{
  "image_size": 32,
  "translate": 0.12,
  "arch": "preact_resnet",
  "kernel_size": 3,
  "projector_hidden": 512,
  "init": "trunc_normal_002",
  "lr": 0.0034,
  "shampoo_beta": 0.999,
  "max_precond_dim": 1024,
  "merge_dims": false,
  "batch_size": 128,
  "adamw_weight_decay_other_params": 0.01
}
Rows from block 6 of a small self-supervised image encoder, named by matrix and row number. Rows with one number belong to one channel. Each number is 128 + 24 x the weight over its row's rms, rounded and kept within 0 to 255. All counts start at 0. Numbers have three digits each.
After each channel's rows are labels from the 100 images, of 14976, where the channel reaches its highest value: "strongest on" is what is common among them. Only what is clearly more common there than usual is listed. The data: small renderings of single solids in any pose.
# convs0: first 3x3 conv (model.blocks.6.convs.0.weight, 112x112x3x3, each kernel summed), inputs 0-111
# convs1: second 3x3 conv (model.blocks.6.convs.1.weight, 112x112x3x3, transposed, each kernel summed), outputs 0-111

convs0.60:104137107173129169122124126100122131156129129109093156145137120135120130150161133112115178148146122127132095136133126096126134143143113121123082132102146138127168122135092119120139164113089155164181120109110136102146097110142100150131186104128142136123164096105078146114124135101141159178052138096129145088105096115095112099130138110133
convs1.60:131154124118164121130158127171148086131141134110175100140113166141141124138155120131144089135115154159153128121098165167122147135155179151123153108099119138140138141128128112127159127141118140121141120136158086138130128131116134160169108116126156149108135128121155109104113176116067137063098112133144137149158173150157149111071154081101
strongest on: black

convs0.94:157092130115162121134074134146122143125114127111112129135133126190115135136118144143171096089146125133150136119109095152102124081081142093128108130168116149157144100139121151119129166127069102141139121144139137149122130092109134130120138137174174102096135152115127129101123127168108094126138134122119107118127199150094176117133116075104
convs1.94:103133121131137152166063138108129115099089121149140103066095129143132105150125149144094141150115114158104108109115138119179136118142121132119131105118147119107139094131136105096139155154126093117105075143148124138132091081172131169083103127141119098082111126121120083076115123102127152116119156167137094170132112131114111134140145143107
strongest on: black

convs0.11:157080148133114126138108157159109153142125120145132123104153130145094122144108173070114121129173092110101124188152111103122090168169163136101132180124163125101117114090134138125133126101127149159082147092133179127117088104141113157099142149122099146115157151118125117172132119093124112124115129127153125136147131130167111120092113107123
convs1.11:144129152129146125094112237107117094102128118147132123145145132125170098135110107130141160142089153159110132093132090171118137143113106138145138177140144148139142144087130107138085156134145125117113132116126083130154122123113138151166125085152135112150124108116126125087147134097137105144141139146137120049143125123110127120146139159099
strongest on: black

convs0.44:130146183183116168132157109075110099171145135128124126124122157128145174113146167121087108133151124134116112125155183060097109157157136114112136127152093168134102152123106129111137156108098130113104115106140106132093124125114146126138099108112113148138140101123141131161147122151097151130086135123134170083124141136114117123106091084137
convs1.44:107159113092164121167102110151167115135130117131150092136114139114111102120126117101184146104124161158076106119129107149150128102116155170144137143125168106151121142121133132177147106154165131111120127141131123066079144136117069132139154135155162143135136106106139143099099161084141144109137129145108137131134129148154135110197112138110
strongest on: dotted

convs0.97:155151101156088167106104122118084109136150138129084120155168072143115178110155142115112112133122142142128150140126128162108120147145096126113120155153074131139115126120161114148122144105072156136155115131116105095123123084122081129150115128166111111154114100091129103136113124145092147177080121112119124130073142161139135121126133114090
convs1.97:131120173140148152139138155145093114110095130118169142136101203107143140105146090148082179105098159135125103104135149120186115129120133142138123122161143153156133152136091161146108148133120136165134137088127146132159133155136195116106168120100140130108115143132135129133114144178160155076125139118139115121139110128111093133128097117148
strongest on: black

convs0.102:101089142147182089165145150125161108095127152129138134117158108124122129100093084145129118125092148089107115144141144145142149127086133164146134104143155111106133099111084115126130174130080125123100134109152134148132103121100124152140159130144092124089144178138139077115143107116140109117088152141138167124147138119122083152131154152071
convs1.102:119130111143130147122126131137133128153137087142128120095150128142135114147102161107158100071105100110131148152084136121073124098110131154151080124101121082143102139146075098139110111121160135152135124131167095147109173157151106106121082114151090128115177147118151137098114069130131141157112122128132114147072164132161123117115127109124
strongest on: glossy; sphere

convs0.26:099119134127139139131153124139130153099117157129107093089136097142114129138109135073126142124116138100120068151125158122131121112157120141149129137133144083091121084104120140151164151057122112135128128123108122125165091109110116108103131151140104127115178108109119085141109110146156142134137130123167163185114109130113193118133072163139
convs1.26:093141133116089155110110116140178118137130111151121154116149130075137131119104119152170174126155110121128142129146146193161115129144154116118136163137060139139158121109151160137151151157139132143131133137130159184147117122115142117090149133105108098110172115127155107146120126129117124125151130107151123171092134095173086082086143132141
strongest on: dotted

convs0.68:175096120133136109123136106128147158129135118132063115110126167099147133165132132128103148120086163121133107135157144155106125147116158087121108096123088156151122106161098135136136165147142092120117160130114131143135139106090105154131111126061114139102151127112097166170116129060150102113109123114157160126131131144103142148159124075131
convs1.68:141103117147176111201141123111127142099176122105127135134150109076134153097102121139108117158137117104122156136137101108149103105093151185120129156123153087135128155124123146147120118093185132130129114121141120152159158164151095124096117119117106134085124131127128117148142125074130153129171111156136126180113106101120093118096135105151
strongest on: cog

convs0.99:161089103149113135099097075117142125107159122096107135087155144125138084124120156128103100140141136153144153147121159144139131147121149104087113111173113111105097114091105145133100123088120090145122101147083113112119160149119124071117097119151087116118109090170118117126146171147127160153104149131099117143144128167113114110146149154166
convs1.99:120145115140143132170128164190145107091153131124104181088119144139098159108110112126126159133133131112118117135130129087138106125141153137136152150115164082123124142083194089139119164121132147121182138147134129147134128087133161130131133211138145150145127124127150130132120103123117116112135134113101171157083104121144128137090115092139
strongest on: dotted; cog

convs0.58:122171123130090184121132111159135081160100094084132171136129139115123138143137103123122152134123099162102111111164152112098159145107102133136130128175122177124104146101131121148153097103085107164121152111135102103111137112171068116136150151132136124135129113104153146152123150144085158147115133082125120088123140127087155137122098104142
convs1.58:107122182132187123119089155128118146063145103144135095124126187131129123132159102111130075144143139132148133111144083120189100131128119110153099102124180140179128107135079117119080148158156121084156129131144150149143110124144144138101135133123131115163144107087123135157128150107134105105126136157130134149128154111141108123144113118127
strongest on: black

convs0.22:106133110136087144160115149119113101132190091134109128119104126139146169143095133130113114116151102149182148166122145163136116116108128126150120143138097133103154142116145149136146099128119128156153130151100126146119115104074109091204139161138114080078152143108116121123099123121139131135105084125114117134092111128058136153120155113112
convs1.22:142129136134086124096101123142162118131099121148143105133124134166186152095066101139111142128096133146109166147114116135104099112096137130124115096156130101119136089118096141156122141146133060143092108107130167127089148133138099180141115133156101159151138153082120162146100117134124107185113153132127138101130148141098155125114110127155
strongest on: plain; glossy; sphere

convs0.53:130184140157107121113138077142080095118118130101133128126165127121089169124139109126135160136121127147130115142148116154161102112170144068112109145095114135124129149107140103154118163045134125141125120104125102137088120147100100117115109126123092126112109144117126135157108127100138127152130127134111117144136079140167132076059126143121
convs1.53:136086096108141131120127170165128112159131128126126204103116126106110138073168111122160152125146163147122065149127131097110153123101114138140148133127129127111126132152179145165138116140098119154106165143159150117103146121158101135136120138125144102108148118114119128101098143171132116096107084131068129128120106098178146137155159129115
strongest on: dotted

convs0.84:143109135136124173078151150124080116149090146107117149190152124125128131133144108116147138128101137103106103116132143129179131112118120136117119139153113155152133149115113133154181183133067130130166132109109125144136149123129120114148131125121136132145126122120116090112078170103154170147089128171123086152117111145141099100103150065147
convs1.84:103127123179125100111123110100156159105123122123152175066105152115177109100141125139123116124136183137165126158146100140092104118126112142115170116170099105156079137134146124144121084130112116138129134154129092147160123109136108154110101096143126112115134154101131106141128099138122101105129084084129161122140066121134131108130125177133
strongest on: black

convs0.31:130100112175151100141181117155126113132152129156125140105122135130145149111141147100142120078150125107128132152129123090154126136127153121109114124133143108144123121059126127126077124079107114127150125132127155108155146110093149162117102119148118113131149098110128075125153199160138168126101120165098151120171127165160116095089118095129
convs1.31:151146135146137160147113127107163148162122104120124127153110133124127076109117141146128184053106125183141115117129141116078127103098074109130142120117116149134139123160128101163149104200096160091139131128126127151158104135121106126144148125103137117117106124130134145084126066136122150135111124124096106100096098090123105134148111123134
strongest on: black

convs0.1:100145148141179144122163147132146122183112129128103133108142108132129102185123118115148154168132091171119136161118179112141131123122127110162132100168115105104136115058141138084140133111127135083125155106104119169116103136145115111128139094130098165150140113124114121121140102153107175126131125109095140100106164109142096127105079097124
convs1.1:158115141107129152122108103171113109147124166130125177131147142143126120090047065168090123110127128086121113082122136137108150104125135119135135132120102126132168139107133121143100154099115164094094099139136133112150150126103105129117121149135148084126137109127118100140107136117128133125117142182161119158100124082097144142151187141156
strongest on: metallic; sphere

convs0.41:137127124124140136134166126130098148085129169128093134154133143130174128160108134187190130112108139137161102113096160114140128107104121078116066100171106148129142107123145143127122153123098157116164104124152110153189124156113114126133146148122121139094157147099136159118154140134122157109128137113132132096131104128150070092123169124113
convs1.41:129152137110121121097126132142154137173121091141129142094135138101152128103131145122124121127106139173155147165111078134117151098086097147139149128101148128146154155115123135173109101126166111121128103149151077138145164097102078170154116176114142096101125098092110143076127133139121088144134120149089121082152084109127138147131128154118
strongest on: black

convs0.72:083106112157151102116182146132144137142081111124112135119143118097140165107156158105078128119145124139112114140145146154109130161163145137105135132154157125111082099093106142132119134108118133132122118121120118166126137080076146114164121101133112091158118144104114149155142142191107110132129166142139162137153157133158058122136136153162
convs1.72:108144147100115162144098111121128072128096115141121135109110132063120087137132105139103159106105116155182100096118131152125131095079105138132131120086115127131138081131120098129149160157078152131169113142114099161132128080165144110075129142132103120167117125098111120097153107126130101154123150143124106136117128117088106136139112117164
strongest on: cog

convs0.0:119148114146120110121092140134077104133097095120134063119146107138137133150118134109117112166130145137134128114121089171147138115116152143111116140120130161122173117080114099096110121059147128075128119138133116124128120152114122129105147101138115156119072141113097121144113162142146167121134140085136114147148108136156179081075102130160
convs1.0:122118081125134119149138150174110136113125140134146138100145154144158114057111086137160187144148136156150118146117113107129104142136096135130123143119100111141125120115170113117132128155121153089151143177102153127126096116150157125166106158122136086114134168103147137142153114147135073131107120166161138146100112098118096175169151143100
strongest on: cog

convs0.62:110118117063105132126140148117123146134109108161097101130104133140112129128201180148136111162151093122167128102121110112110093147113081091149100133137113137168083133162119104149082094112127136137134143144089072114103146109132149117135092142141114126156120108123126152148111193156120141131119133111132124114105110155107141100138120093144
convs1.62:147135120103117115128109112113125113156122147098152147103110151122120114116084122162158164134116151076117104129169134156142149105120078134137147153083147102141156106123152125086148138102133112111112111123158120132127132167135115097116138126104171067100134120185119115092173122099143099134113136142109120146118125081164092095091176148126
strongest on: dotted

convs0.47:133186138106121163119149086116119137123134091111136127103106095130143140163102138130178133165108121146146140099094120136100128111118171061111144151142114172133163131121100137129166118123099121117157110128123086109135179104117135089164123093157127139125110116144122125154131168124167156104117118074096140153115131112104112107101104086135
convs1.47:138084151161134152120132148161116127106146170136105121102150162152127096121133121127116100147121104146105082121182120144160113145148158127104116096129163110147104143131132120081076118115127145137145129135119103151108092110127103150064117115173142167130101141157118105110136102145117152130159114170158164092106111103123102147106181100131
strongest on: metallic

convs0.63:121131115126119080148138100123137145124160128142130153112099126109123105115165100161161107159129128147119135107107067129123163166168148123135096101111153156143116158146131116150100140109137104134122128120135128117116172081103119154159128110118107096139157139138107150129094136131120145091116129099145220122069121094077147136136122121090
convs1.63:086139126154160086077126159104113158133141075120129146135147135108143130133104141138149074107140109104119132116101105101143141100112102114118099115095115137131099105163093134110123101167154129124100118106137100139119095143068138102155149091119066136127143136153130115149087086113132121145125157118107103112110130180162108121095139159142
strongest on: cube frame

convs0.25:124146134192150157133117127145136125128134083131152122164100116142135116118123109103111158101134205134121174146155151134121110110125125077136112121131121106115173127085117156161166141136098094178132122109151132112097139089115139086171116141088135138114112152115118124160125133120122127120129102137087145143096187136139146152127085120161
convs1.25:141131170082138123163141125149129110113104148124125124115111162139123141102114138128138095152107035134121112145115119124121155155145127105107154106140135159149121105133104125071072125111147162103158132128093123144108144158108089136140112118184168157127074112116114143126149124161120149155130153152136153106156104131123135124126185094123
strongest on: metallic; sphere

convs0.71:119124142166126121142076136118093118127134157130103128138125118115117150120120109122125144147099131072114114154095110145149152149117112170111136091116142129091147130084119169126081171098087145112111115133127122140151156115119147109163150157165128115125100152118109169100134160142132133149079151149157106149175134155131139099061149130077
convs1.71:140121101104096144122130098161122121129112128118135118113115135131157133155150163136101142100124155175146102164159121094107116096119108114145130130115091124115108096123162147137159094138146113134138106132118113107118111128184138152200152063118126109111142147149128122121141092154136121147104118122102102146150087099142032150146115127147
strongest on: glossy; light from: behind the camera; sphere

convs0.101:117119100137136105103108106104127119110102168135097146114157088148129124129103126152128139134134130155127121093111136124115085105102110125136144134103115135134092133128098142097135108059120126110110121138143186168173137076145103174122113141129142117134106137080121139141096117127105121146124137138163118178109128135081171068098100180135
convs1.101:147128154094118143134132111119118138121152106105137164138135171161131112136122085119159131151120111135095124113126093150217128092167152122098153141144122118163170132113118139135101150158173093123119122135112137134139090146108133109156146107105171070114155157136127152128155138136171144128166156127138150148137136136183081141105117120139
strongest on: cog